Weights of a small audio frame classifier: held-out accuracy 98%, 26041 training examples.
Rows from block 11 of a small audio frame classifier, named by matrix and row number. Rows with one number belong to one neuron. Each number is 128 + 24 x the weight over its row's rms, rounded and kept within 0 to 255. All counts start at 0. Numbers have three digits each.
After each neuron's rows are labels from the 100 clips, of 14976, where the neuron reaches its highest value: "loudest band" is the band of the loudest frequency at the time of the peak. Only what is clearly more common there than usual is listed. The data: melodies that start on their tonic, played by one synthesised instrument. In brackets: how many of the 100, against the usual share in percent.
# fc1: MLP up (model.blocks.11.mlp.fc1.weight, 576x192), inputs 0-95
# fc2: MLP down (model.blocks.11.mlp.fc2.weight, 192x576, transposed), outputs 0-95

fc1.247:116130148135117119127117139129139139106117153132089157125145124107143119126105126149137140094119160156139109132121128151103130126119121133117141132120144092091171123169110128078124169120096134131077129134153135103131144122169098149138114118124082094074145134122111159110120105174111165165
fc2.247:107150158154132122121133185085143093145124119120158128153131123129115132115145107120126102165139132149150144148120132077126131124132137111155153134134125136138107107129121116144138087138166134104132134147112136159148129145119193123160151154149144128131105112122091132091090178099109140147
loudest band: 1000 to 2000 Hz (36 vs 16.2)

fc1.222:132119175105130100104101156152126156151103121099118110145156144115137132097091111185151173155111099119130120121176149137105165108116145177142122125126146153109129128114137107101132086162111172122074150193124128127152146117076112105138127103118103181075109159124130130100145143116163181107
fc2.222:160127038118123116128140083127117117146158112136106150127107122174130147113136125123119137120143146125151126155035126168131131100112114119152095144143107141122117145155102148128142155115136098125118148057121159130146129123133159147085141130135147119167141114122161134154124119146099101145
loudest band: 500 to 1000 Hz (58 vs 22.8)

fc1.359:161117143109149131102150125158150142144123150083106185129183097143152133142131108126124096143141108079154108146111154123098169150149144129125114150103108106142147173121130126147131171129113121156080086118136104134120163164101110118111107115085113147116175087141113096151165104124127133108
fc2.359:129124120108129109160125178128146097112172136147162126052116163101136118131117138144140138162139081128112139094095107151130125140142089126094120132135174117113121090103118090116155120149129103134144137133126100137121123156138159095149118159138117132171128141123117130097129081059145120130
loudest band: 1000 to 2000 Hz (39 vs 16.2)

fc1.11:157123160136122128128095132107097150109141124109144129175146121110138157140148125150165108192128121132129132069154145138130129109110108148116171128068161128081126124120106134149179088144143129104143127134145123145119151128110119089135099127123096170128107139122113102065138090123130159102
fc2.11:142134130087142131130130070111146121111158168106122124093122186180177131131124124096117119114117153129095156116080137178138145148142102050146093080182130147129110128120103162105149132084143137124086119098133123152154129136115107117127122143120126092132164086108139185142107134127138126088
loudest band: 1000 to 2000 Hz (36 vs 16.2)

fc1.553:131129169156087124132118156105118111174130134105127099096146141165107117098086126129136154192123149102119114100144179140086176143136114132125100118133181136126116098155107148152165126151147140128107154140120119100101132125154138121117128134124108164129161122121088138056079154093120134129
fc2.553:135091114137128143147161100128115125143174114123109121139080117135135137122132155108146125150144172183149118141121110087113114102076109129116078147158112092145137133110125128096123082169155119098147149170118138153117167097122136159129177144138147109152156140129137151151114113158126109128
loudest band: 1000 to 2000 Hz (38 vs 16.2)

fc1.369:124107117142136124111121141126139141122100104094146172142128095086178124154153158111136120093082151160125132138115145083107135120132141160149128106121124089077147116104133200105109140117114120144119143101138071130160143075186133139150073138086095131108144144147137127117106112131121152158
fc2.369:137154146080103132119144152134120077081194133125108121117126162155129138125123142130126116123136119140136145150135116163147116116123139157160138141112155123157109145132168118144152087148149100119131063162093174136142109155096076113129155119144127131102132086131079126140108154126126094136
loudest band: 1000 to 2000 Hz (46 vs 16.2)

fc1.574:108133104162120138135113118100122089109130141106115159107142117180140124135131108118159125123131165110118111103119126168128129127173136099166132154104116134126159140113128110115133188115134088146069151115162157120173160136122113110160098151078133110099116107103119131103131142173132121115
fc2.574:117126158134123090078112127128127146146108101155136118103114159130148155068119117133092154112124108097143099116180076082152128126104095143189098136111122106132128115136123117126134100134146101129112163120106116193148125120129132128140134117128110089140112115108188161107138171153165089169
loudest band: 1000 to 2000 Hz (48 vs 16.2)

fc1.211:137190145200140115104128184134116139100123091116089163154139135132125096157162095100117094116158148101142166115132174128124141110122165112126159127151110175104159117109116117099141134087074153107111105122126116111142141125155121116173115117135108149120150140111117134133164158160153127138
fc2.211:158141139166146114115155087122109115112134134127125166148097131126137139124159147121098164082183104133146114136132130143144132141119120107131117133119116107140126100106151099094130123158121105105145141152087153154152119130107118156171109136128122103162125160115124132139134116149162105088
loudest band: 500 to 1000 Hz (83 vs 22.8)

fc1.350:165124109153116125142102109136128093149140134115091136143151122144102094146131098123159125080078170126131122151114165091129142148107159165146142118144106128088123113137140186117106154111113085140120118102138123116145123119163148119144138137118111112089140124131131131114113098110116175147
fc2.350:138152158093141136142151152110142118109166150137169099131103150100142099111121141158162126130165112144137115108110063158125102139117124100107090167092137099150153124085130125150148114134133127105108116123122168072114116186123100147099156118121149124184141113099133137125139141127102104118
loudest band: 250 to 500 Hz (59 vs 22.2)

fc1.182:127138116111109134121098141108109132115135144102118126127126109178128154114126105143123146169123150105108155087107131134109199157170105098118139168155167159140133165104067167125120161111069091129074108129136143119126145147111159077143121180104106123126137123151087165137167146123089149128
fc2.182:134113160142136127120116139109154134133135150160156150108106152139132122124158157108101176130115117103116100114123114156165105122158102150129100159132172105150124131151162131122064158139087106114080151122120185152158116177124142144131145129145143063139109112137136153121134191116117125122
loudest band: 500 to 1000 Hz (70 vs 22.8)

fc1.516:094135147127077134111126111143129138093114137108156145113148157156164125120124119139139125149151088098079119129134141166113186126151094125113142145157131146139150177134102104150163139141110172173120096184154126100090119180126069111118126122098095139134134114140093095146120147120108129139
fc2.516:149141143156135155161129107111134104134111156158162138128086094112132106086120128140165127129139105105118098123107084099156120136116085151151121122132164093126137120129157112112122111136156088119117137157118121118139100187115156128107142153115149087151111113107117116102131098105099102116
loudest band: 500 to 1000 Hz (64 vs 22.8)

fc1.544:148163107113119117125102153173113152092068107093122143109132130115132115150137138116150120109122139122152169099160147120143131130121157151103153111112125112043156119144105167102154132099117147137147076129110099134154095115154099132144094084141147131120136157128122128136146087143131118155
fc2.544:137168111110114149107153135118145092136144130092125123116130127128136134123140129119138113090132104144104143106164111137134137113132080139129120136112139119151148113145117143136133064164144116130201083161123158132139114172114105134118172137128145131170147121110111125100130076153136113089
loudest band: 1000 to 2000 Hz (43 vs 16.2)

fc1.416:132116080134078134114129169136137116133103108119135089094138136130100114152154103147130111133127118119139136114152152155103159139152157127109099161116155205144138148140106082160153117129115145160118115123130134088092130085152147108132126138149141173131136141137087107149149127116158150119
fc2.416:094187143108129101135196111148147123109144133126123158134073105130134131088119133151106148133131142139118155146158115137123127128082086134127127137148173088100146121109117168086095104163124124121112167123119131102121112178098132155119103154115103096155138124116091178137168151135113104178
loudest band: 500 to 1000 Hz (48 vs 22.8)

fc1.41:132090118155101121131156155118126149130136113136102144161180118173123112105101121126143140117121088103099113092114132157113107133131138146132142157096128139078146126150114148100186111148125123157158126166119092120179168110129144131105150153135137132136147148131135120091152087128112109134
fc2.41:131128155030132141105134108134130153081115154144138114088127116109152121125121138118126130102119124122151129141148106074136124157112138111153099116135156108155126109113152142128091096136146127120115098134105159144120100167121064131145120087128132132109141127132115175147110176143156116113
loudest band: 1000 to 2000 Hz (38 vs 16.2)

fc1.226:125132124106118125098145133124088152114075124136139136128157185143146120105110136127133131119154191105106158136133173136110159115113080145150105168169111152165114139119110142111145137175114138127106114135136126139127168137117102141084080105107113149100169067114136159140139153116124115151
fc2.226:134154136135150098153115166126143116165142118122147127130089078115107109129139115124122140123118121145156120083114123111174096138130167087102163103046143108097190119145129136125139134094125112109169145146144122109144091146168132130150157164137146087141088173132111129092130089169149156115
loudest band: 500 to 1000 Hz (64 vs 22.8)

fc1.341:159141110195122131099131164107155134120113150115134153118123128122134118098130110146142153140137115116110131124093143208094162148143105156158119143120127142130113139090136149145178145167111082137091143090130130113146151158111140141110104146054130170142173104109116142077115113111135154120
fc2.341:132129167112143129133131164107126140126123126164144119103118122103144133136109167115101140163127133110149146123141112097153101171121066136160114117130159119129111115131117125099093081113140097106111127135102151150149099128128122130147140136156117103171146114132143159101136137073133112127
loudest band: 250 to 500 Hz (45 vs 22.2)

fc1.303:112120178137058143114101126118093117099098144093145107072141161119155113132072123133144141178147116117084108111106162145110160158149144127078133125132143170132140151159083111141161146115111167124139101126139159130146094124161117120114141154155127155127121129141135127133103143151120147134
fc2.303:140153129082128131134123105152113151070134134098134136116123140160106135119139145147147114152178133138156085142151138110120095157129143146140096139198139158130154159122146128112132113127149106125131115088095154153136098132125121121175140129150114143121087134107114154134122137160120105102
loudest band: 250 to 500 Hz (47 vs 22.2)

fc1.393:088136105100104093098148178140115113139134096135109133101166136093103119114114146116116092100112125130133150089173144111128145126120141151157159121114150119123156139155123143144102120171134164175130131141107121106156097139120142129092115116119109184097157131119087172123124151109144110172
fc2.393:120106057101109134133162141113169117174149118200139147128148138134137182090148131112115146078128111184132123154117095120104128127117152158165126119115114072180114122130145105135120134159129109157137140137104140162155124145134138126139115155078130138103096117113113126125096121125139097150
loudest band: 500 to 1000 Hz (55 vs 22.8)

fc1.420:144119115134119128112072125130116143169108115121074158095163116166112160116115134127106144141097164104154147082130154114116162121154123123146132128144112149110130148135111162126120115138103090137114157140160125110184150090122121151158102157108111143073150113106134156095115152137121105124
fc2.420:123122121084156105133137122162112191136102127167115098101079106122136127101099121146139133104123101128138154143111103102178095123125149185118127144111126110152098139169152148119149135160136111126134144118112159146136123159086101114075132119127175090151093113139139108143146112130118098160
loudest band: 2000 to 4000 Hz (51 vs 4.6)

fc1.567:135125157159129105116133115156127144137093137095092181139159102137141150125155107126128162104118145146158107153139167155105140112121122137120133102129119117076141132133127132108113103152097165166112112148125120093169170132172110138143096114102071106096140125129108124130109115167136161153
fc2.567:105147138150120141142146146124125112141198121130129120132109124130117143077127166111115132152147136143091143172113113176147107130125122064127120125102080135136096123139131134123147113150140133099143136123116159143097112141104088143090161178127152145134110112105099109142115191135137126145
loudest band: 500 to 1000 Hz (56 vs 22.8)

fc1.385:100150140128120061132100124123102142107088132147140135086150106136108112115110121166112106141122164083133160104108147089118141134109100117116145126137200151132122123132098149181166154155125114126136169166140095126104132150139120125122118121160111182119158135113133185075099150120123114147
fc2.385:130155118143106122150129140135107152127148124114163146105127107156139137101136123102153149102150142158148120130095111147126107145144139096125128118145104135180104123095134178115170147115105137133130149133131128175146173152122099129135152128098128110108141112112132103107031105134139150146
loudest band: 2000 to 4000 Hz (72 vs 4.6)

fc1.136:119132132145144102119112174120140102103099139130135156134154101129132120121118090166150110113124198110127147087125136165117116089154148098130135118146140113124150150119103126121113168122113125136073156132142068110198144129164137097146085103101149129104113132120090166101144150131114109130
fc2.136:108107140147142109135124129128142106105118138157149149153139124097155117126148145135098131109144096099111107164100119082169095127116122103146117123084147141157096113110144119158121155153118100112094172114102150166155106150112140133108081107124134125159112119132165114170146166118109102128
loudest band: 1000 to 2000 Hz (41 vs 16.2)

fc1.503:137134153136121117102083160160127144098146127109053124117167089157125131137070094174124142125132141099170167092133136134162136112144155087127182130104164150107145124144121123135187148107092128163086122118137142090141149114135093094164107112107104117108115121101109145140145103165107111111
fc2.503:118096111122151124123122108138150084142113145169145120095125130153151145102147107122131107098113097142113108108081112118138133144107124171181107142110132108164103126109142125104141107153158095136136153150139124167150136133116145144121176124116155080140130121147210115119144152104137110162
loudest band: 1000 to 2000 Hz (47 vs 16.2); 2000 to 4000 Hz (30 vs 4.6)

fc1.434:124146127149082157096142157112139120123086167116120134119157132144120115106101122119106140136113148107119137092166123141145145129156129087137155141086149145145128119152131147134154128140122144164114077148137104110133130107126101139121119122140141154080120115100131121100158139133140135105
fc2.434:169124166075127147144145115082159116172111133153143145131144140130137135114149116103131134126144103144138087128121110082131129125113125185139082149111093113161163125133118107110111118145145089103123110180109139196143133125100121151170166126123100104132126103120145139103113115144132121116
loudest band: 1000 to 2000 Hz (67 vs 16.2)

fc1.319:090159103109098101133127183148128115115146108129121153087131134148091083129137122149125105108090119108126149097117148108127138130130147119095159123154160145109153110119127136104126139153095131147135173142155105091103109088130155092150142145144093166104151167161087181122093150118157126151
fc2.319:129114110107136100116146074152138125157164144161103183119089099128142178107157148103095151098106118121121122157125121091129146157108105167148121127152124099136133152126133130095104112153097132136133188143091114139140139116108150110127120144132097109139124156116126161090134131132146122134
loudest band: 500 to 1000 Hz (50 vs 22.8)

fc1.521:148119128124105128098099132126105147104108119117120175100109100114128159128120139153102139126112171092118155085101109095124161134148164102090145158115127174118146141103122146132135126136152136144127115150168085096184154145113153132121098144123168165105136109120133153119171121112121111150
fc2.521:108112105110152121107114154156146139115102148100155134112128103156174136138144146115144137109134085092130148121137098163160125136156108112174127164127163159155129116150094106103119107144125135149117117097167167160089153116104102098155132120115137091159137150141130142160163118122142136107
loudest band: 500 to 1000 Hz (53 vs 22.8)

fc1.25:116134094112122154097107169151125154103088116113102093118159107133124120131139125143149116118118169101125150066130142130100147143144170164131123169138119132105165142106114162122121139129143122145091095131161065081159158090157141157137120128103128161116147128134115153121167103104140130117
fc2.25:130110113139084136130104105108111131152103144120109108122156114110164138126114125116161150139135114150147106187129107119159154136142120138140164113068112143145099093173129129148132105168142119163150088104144154156136141099146061135129102128127167111142134130128119119125102146140144128143
loudest band: 1000 to 2000 Hz (79 vs 16.2)

fc1.249:080104109103099080100157133130095121142156120073134157107114104176138139152103140147149145120103134118125154136110123149101141136152107118117138131156146130097123128115093139127129110143131164172150125108131133086089142121119103105131138150115098134140167152128081123170112129150167129180
fc2.249:114081102094132122133180118151128100125166156131148155147081123133158125132161141140128134110112107107117119172080124129153135151136096143145146139151157104122129102113132126118093133139111099137133164113133134135119133158084117137107126189112141077148134122108120138146154140126143126120
loudest band: 500 to 1000 Hz (82 vs 22.8)

fc1.443:102140153144144097107127100115103165140106090125101152102156097184112132107119146164119143142159126120138127150131113199100131116109121144106096138067145109134135141129125099161126094147113136138059141134119127143160100129097158164059100123148140103133094166170159123120102126109144122135
fc2.443:139137066080134128117114161146137127119124123133118108123109150133131144085130117112104141115144141132133153129189127137135145119127136091154125099230094147121139125114124141109057116135127109122125188122130121103086112116073142145138161105113119164112116127110137112134115135136104098138
loudest band: 1000 to 2000 Hz (65 vs 16.2)

fc1.46:099129083162103131096093099114096114089143149121139108111142148131112109112094119150193104122133148088111124052160106116129119127166116126143130141114154161123161107123100124138128140154172112157118122135191126087186113146135127083143133110133159152166121141107139138072128137115140105111
fc2.46:148111136110105180110111101113097132117096128125128132125155154097163142144110150156124116124149091123109093136128090083159156153110097157143112115136111162158128130063152156152148136116133099143128139097117100150160139105164110127123077117107131141119150106103179144124109128088137100109
loudest band: 1000 to 2000 Hz (49 vs 16.2)

fc1.96:160150114153137119097131168203137179102082139089112139147155101123144135106158111103151125074128125121169148129139142110155154145120142156106128100126138112109154136151151190080101128103088133142130107111132087130142105140136115128152140113113126094118170148155115124141150116140107111145
fc2.96:116168127119123141122127161107148138131175095127123102106123149085116160121141140134138132119154115127126138108196088132130121096127128088120149150124151136173137131116110107166140084191141130123180109186093190112136115136118098114131159121129198117192127119115099145158116158102124117124
loudest band: 1000 to 2000 Hz (51 vs 16.2)

fc1.128:108105141129140109118153140118090094135140122059095154097134103165121145159118125120132141134140141126152125133105130161115162104155163104076105142146125096083116119130100111119144145145140150143130121143130157108113129109149102106165137125121123135103146162105057121147095116150149132154
fc2.128:108080103099125121131146086137121094124145123137142161122081107143165138133140159112118143127127106125111148150119091127151134137115088147152131131127162089138123099096127121092090109161138110116147177119140120144111132144088116164108121162105112093168122132116147143145163137163128107138
loudest band: 500 to 1000 Hz (84 vs 22.8)

fc1.57:134123141129104107096138157149138095106075121159095159132146118163101094127136105169144108142128095147111106112144106154107111098153143161122102111153130131132106124101137102124130093140112120125137105189113142099128094125107180125101179148125140153111110135145126129149139120115113143137
fc2.57:132144177078137117153135180141137133095154151124140125093152108102117137132121124121114124127132124124170137135071134070128119141106144161146125152139076126126196140133149103121103163164136122143078132069121154167101131115139103141137125092130132164175144120138131144112112115201136110133
loudest band: 1000 to 2000 Hz (37 vs 16.2)

fc1.257:109094117102090128112116183121110092132110099114134103096167142114130099173095086132161124135128121113135120128125149140114155128162169112122138114159126153084135118131110088135146107101110145155119147130134113113150113140150125115157118144105106150114129122133113107133185104110142139144
fc2.257:119122100100123138117192068163114070095144153104092141158112107134143110112141123132134101084129148135154132146111160156117128112118099158145152130109103117096146122122125137101122101146142106147145101141128120102125152136078092179092106145108121109130141103084142151120142089179165115120
loudest band: 500 to 1000 Hz (86 vs 22.8)

fc1.193:115125151138111120161116149132095132147084108107160136113142116104142083106122145091129092184116093078109112100116137131084203161162108159112107132139143128129158158103100137139160125118113117155102111148139134123169122135143129135131120163121083166133171114146133123096116157116117120137
fc2.193:158087143131138150134116123097110113152107111119217152106104106140158129137149145092124123141130093120111057124112112129127136168182107140145092154137134101148144125104128121122145128130145091113140117163139134146169110143119139140152120151137127080140133127145149101096145144124129104089
loudest band: 250 to 500 Hz (59 vs 22.2)

fc1.318:135156122191118149117117153124134139121127123106077089112156083167104139144121135122123119115099142125124147093131181121114131141126105124141101142130119142124184144146113132149135109093111123122105135123141117122123156108131143127116167151148133109123171167112142132099169132156179131132
fc2.318:124139100115141151143118104127132135165113108096102115144112122114147136139112090086146096125148138139145134116083087115123147139138157100125146141099120124153109154167115148121136182096139152122184089096152125131113171071124134134165129121139163086113116146145148107125124084155130157162
loudest band: 1000 to 2000 Hz (50 vs 16.2)

fc1.354:136096131091099103075101163157115116106144105119136137086158139159123151187105101106144109141125115103110141134112147108119119096173120138127122159151141149131140134164085130113165173108114122130145104160133143152130106117124106113128117152170126119163156109171093144136169131134154126140
fc2.354:101180164168097127135158149110104175142107117103098140160120143116146128154133147116087139139108111114145170134158111108146138115111121153119144109108118141131100121118154162109152086125110124142124114110095089125125166160130126116142133124124112131138143100112130137095080168127113133144
loudest band: 2000 to 4000 Hz (51 vs 4.6)

fc1.237:092140122113097081122135133121139113118150150055124135129132131137127123114104108119130155121109137130110146124110109115123111131145146097112156138114138133083130109150100167117134160124122159161140112115164108113123142154154095113156128132101122109141116124120075133138105113162112168160
fc2.237:125134112068153107158130073140128129102151147132133148171096119109126125096169117139132132079139115140152111133148097121159138129133115103134153135110134096100160068124120120134133135174133125133131119118135095122132146166139136141131100126117141086165109134108118147138182048158109109120
loudest band: 500 to 1000 Hz (69 vs 22.8)

fc1.177:111184138105121129129141172114160082141107142111151132110124147166109099077143127154118113159143161122094115118134163127092146174141115099122130163141137140129130151099092158131125145135151129149119125111120098106111157083155153117119125154150127126114116115136107178087151161089159196134
fc2.177:120146121148143125147147116123166119129136163132117130140095179100124135081165158147122113103135118155133095110167150121147123112090144136165093128112112119110134144090131132142144116175170148136089121153114128140145054138146127177146132132152112132082071084105127150143151141108137116135
loudest band: 250 to 500 Hz (46 vs 22.2)

fc1.397:114138108139127086117136121138113141151093139090119143113143088138107162124150133155151138156139158093118139124111142154126131158172129108127120134155132122110097128141081125151128143131104146133155100090101130141149155112122134080108140148115158158111162153106075146148130139140136156155
fc2.397:127116153126153115128156079113128081131215145116115163141087151111120124131122136115103152131112149123112134170111137133135127120119121128139121129140119122099137115125120134110070118145114110098133160132125187171108138146103128173110132160127137101138134114122126147135145144120137154123
loudest band: 500 to 1000 Hz (63 vs 22.8)

fc1.388:097154129156107140102131133126159139119108157128124140124114117190155136091098104121132140159163143085092124087153119158097165106131126100105127149138149102143126148148127136127181144146120173119109134157140094077097164146119113136113139112108084118117126114095097116136127140129108116139
fc2.388:132133135132135142112169114105142144115145139149118152161114112116141153098132139128138151114135128121134120166152080102128117119086108167144157140133113092141138095110129154086099092161143113119141169114104101136136127181080103159126126130074112093189133090111140140132106125137085089146
loudest band: 500 to 1000 Hz (56 vs 22.8)

fc1.32:112125121142120115067106136132138146116125134121114123107162106193104123149107098161130130134093129067152165086109153126125153128162113145139106200141134147131148137157083152103134143140131087156081118128177136132140136108138141134130153161099129097110139114128148147130170148127126131153
fc2.32:108129164059172089139096130138161202116121139157132141098136098151144129110132114130156146130122126129155148122092084132160100131142151140117158122120160101155117104127146130092131131195127091130085120133141158161161126147102144104154128093112133082143093124172129127136117149106128100157
loudest band: 2000 to 4000 Hz (49 vs 4.6)

fc1.335:122145090149110087113144176126149073117145097119116137133121146155111141125133105153151118100146117129113143090112165137125137084143124125170091174145121139139141126110111180127144163149136103147129151120131104135157157143130134111132109161113159122163125112102127137110142155147136108138
fc2.335:109093126120139136139111113107160141143128143181150137130136056081156143133129140112110142122120115104149114095142068092156094105124165137141167119069145090154163112165162086125093135128124113118127099148118150143155108162086096161114137108101149114143093122127125127140090138142133104139
loudest band: 500 to 1000 Hz (57 vs 22.8)

fc1.148:169099112102144104145128131153169136140110163148118112147123163077166129115133117078112165118140125150118133143068168113163136121148109142143179128189153153131077134139143101105144120091129161081150088188124151131160118134070124113109123115143121152107153134094126178135148101104096143120
fc2.148:125133125088141100125130137129161127125179109087156162124107116129127101148127153124126135147124094120100115102157126115125099102123162152107078161047125129112205146105124132147147157151135132141073108040158133157141143142182092116136113168134120101160136125137124129112154125146143137130
loudest band: 1000 to 2000 Hz (35 vs 16.2)

fc1.220:125129150157102110137154180127097112144124120113119137105106136093137122110119145169131140159125129110152179149118122116122123117111148162067100153099136145141155123123134125143116120162099112160137116130171078092109124122149081097113113146136164165146172126141099155120104114128125163125
fc2.220:122130089087128108118113094168136182108151114137097079080178106149116110178099116160149096128110121128122144098139115104123140132093097127139094146154147153106139133146088120120126134117133139117102166147113114124122130134127174135109161082139101162143161160148140144139181123132101122131
loudest band: 500 to 1000 Hz (78 vs 22.8)

fc1.453:092136122156128091124127185112121083132138147103141129131136096181136145149086123143126107131127118098125180131130127169142155137144122098108153143116156088145122139123106131150149152140140145158114131157150091114103144132127096104132122105127149140096129133114049127124150150126122113152
fc2.453:115117108157115139121137120127132158093136139149129145100124124159147115142101139139108121133121115112106141145067133131146118073108139167168165146125094111132139107109165112126130121124147109129129177193121100155136129149103184150121111138106121107159130108136136106122093163152133111142
loudest band: 500 to 1000 Hz (73 vs 22.8)

fc1.324:127155143105085133097121159168146115119111116118080125032125128144109101107095116193137133128117137107096176091101116148158101128101152168094121128085146148097152152157137147107133135128115092119149135138161113125117087148135074141124136126124132110138119119122131176108115112154131117143
fc2.324:124106111098124126131117104128147146118142130149181120176156141129140150158115120156102112127107086118113128158103131094076142153130121121154170147123145112200094131095087117182168133134117114162115138130114142135109137123099170097097100096128122146126126131169154077174169142111124122155
loudest band: 1000 to 2000 Hz (49 vs 16.2)

fc1.306:160119195183115129155087122135133117118118165128098123116143137148133096134124133131148114134132101145137121104114177139133106144130158109105108125101158109115127140144137160131135125136128131126106115148131093138112122082158090145165121099149136155091139132125121142041126091111128156124
fc2.306:120124057080175111152167074136139101114205145143120122116118116103130145117175129123130119104124131129135137110083119142147135121113132152131130103214130140105131116133113111117101111122135135100169173117140154139134127167057149149127171141133160131159141122095134131141099115139125097105
loudest band: 1000 to 2000 Hz (45 vs 16.2)

fc1.314:112148112106126100132138099151111113078141134102113141090130133129124113162127101217149075129128130117114171080087164111133129138133130131135113172149150132124148161119095125158164161119125081143145110139148110144105129105128145110104114124153160164126157147121123158085142132177134129145
fc2.314:121140166077114133135098178131137176149123114115174128159129100126117111145142122103144120112116145146110123144127140133106133119149117138091142107106098151115107112116122168111145104116089158125119102100129188106119144172101067103094137143104075129135135124131108109163121113124112145129
loudest band: 2000 to 4000 Hz (27 vs 4.6)

fc1.527:140147153123104138107078166117140132108115146118116136076134137170134152111104071125114147188134109096106136103124127172105182119138094128137129157137137181129113152143069127143142105143129118127096123180157153138157144151120104125155111138111110155110132120120087142102121166141120148114
fc2.527:142136165128131139136169076131142135099154136157094164128129139109128120146092090149094136109123063122121143142105089137142099100120136139122144155163115126150096152117158109109153141130113120129121147136129177110124093145080137127082161110151160146131136127138156098151087088076118100137
loudest band: 1000 to 2000 Hz (57 vs 16.2)

fc1.4:135153133134114120123113194115117105107082150105120087105140140125149140115091103113124131113110147099103146077117147111134196178141123097129091112167101136155134098158156118090097112154129143151108148135129115151145162098093115117175096088118110154128161105105089151109124167141128114103
fc2.4:129138140162121107116117110123121130142147087112142148109126125131110115136090112174134144153137115114136141132149133125109077093123114161103134198089141135110136168130092141159185153119129135107119136146134101103123120157219160115070141151135137137123113151163169117093130097116106131166
loudest band: 1000 to 2000 Hz (40 vs 16.2)

fc1.171:127147171106124136125086154152093160098078127109125130099165129169097121137134114119125128149156116093105146104132127112143163130158101097099130140150124179112123149165079145107152159100103119113122103136115135150136109129119111107135130121143157128137151116131106158140135144129117126124
fc2.171:138146135152132124124122177118123120130134114142140119154115139134103126114143147109142144123133129127128134098151081127207100150140088110110139135139157112125124120123161143116112133137115051122154166165119154137171106172140137123142140152105158086167129098137108158089085153101120096097
loudest band: 2000 to 4000 Hz (60 vs 4.6)

fc1.489:117134211154135094131098109131121120129096101099115139120191098166136135115099072153158143141124105113143080106132133178113129115147159165124106142135092110140142152146132126114183130121105153143078093182185146126160127093161129110119120118108045127126127104152141143128100107147118163127
fc2.489:127139121096140117153124073114141131117201134158125151125113122159111148116179171131117133124147140145151145163097112101145109089117118111176129121116111111158138160126160115129104110133146097113096162113123152117133104143097109155099137107097141119124133082111130160133138173115109123130
loudest band: 1000 to 2000 Hz (56 vs 16.2)

fc1.147:137151147136097141101068182105104092103116123094129117105096119111081134117090115155133151184132124113093157094156133170107171143152124139128114160131130162101172148115137106145122150123107089139112114153105119113193110138136168065141079150138106144159109132123101150093134106116100171113
fc2.147:118167204104121135131149145124103096065102137112132112076143117120120111143132138111137133175139135111122131125109129221131124144146114133113075137158149147094163142131123106118123127132119116123117122100088190120111115114113121134128141147143123112150149140117105198127142148140125139126
loudest band: 500 to 1000 Hz (46 vs 22.8)

fc1.94:131101149151119136111113157128114138112109134120134140138150070141126122137143136182156131151123117102090117090141150151107152130105123171125076157112155124120123117094091129101103099135101143126074149166151098158114108099135097120097128098114108144101140152166109119109127100092131143166
fc2.94:142116054078123132121124066113123134106155136134098113144142158125122154135095132116134103131145149136144144146162127178136121121127144089117189075135116136132084122154124124143122111140155143121194140107107147107142115105084159152127148086142143184117118119117112084131138121154124095095
loudest band: 1000 to 2000 Hz (40 vs 16.2)

fc1.347:145098139122140097128152122166086163121083131110114170151146094114177134158145108114132143090106156160207110160119112083136162108113161179114134135115105103120143150131143153124081140102078132142101124119139128115121143121150111158146108103119111103093140141153140139152133093143090142187
fc2.347:084167132137119136119120185119148111118156130104127088105143156130095128116126151115112098160161116107075128103156142183117118099155108101120127150096111156140116121113109124135183092178146163119139107140105150104107121139112085098114169146142129155148138086115095131147137176107157134125
loudest band: 500 to 1000 Hz (47 vs 22.8)

fc1.450:137158126159133154052099138143146165141110163094125144123152115161127143097139127143109156140109171104119161105144151170107159141146100105121151138132141171123131131117104175096107133132097150148089117072161093068122146133141107118120143126087099128136132124150107135142142143129114155129
fc2.450:141117121167102157153166100125102092124103130118123144156112117142146102108133142098131141117167113130130104214145114099151122127125132120109125133091141111162152144157172113122128134100116121111147137141119145134129108157107132177137153138145140117152118121096111122139112128161107140111
loudest band: 500 to 1000 Hz (53 vs 22.8)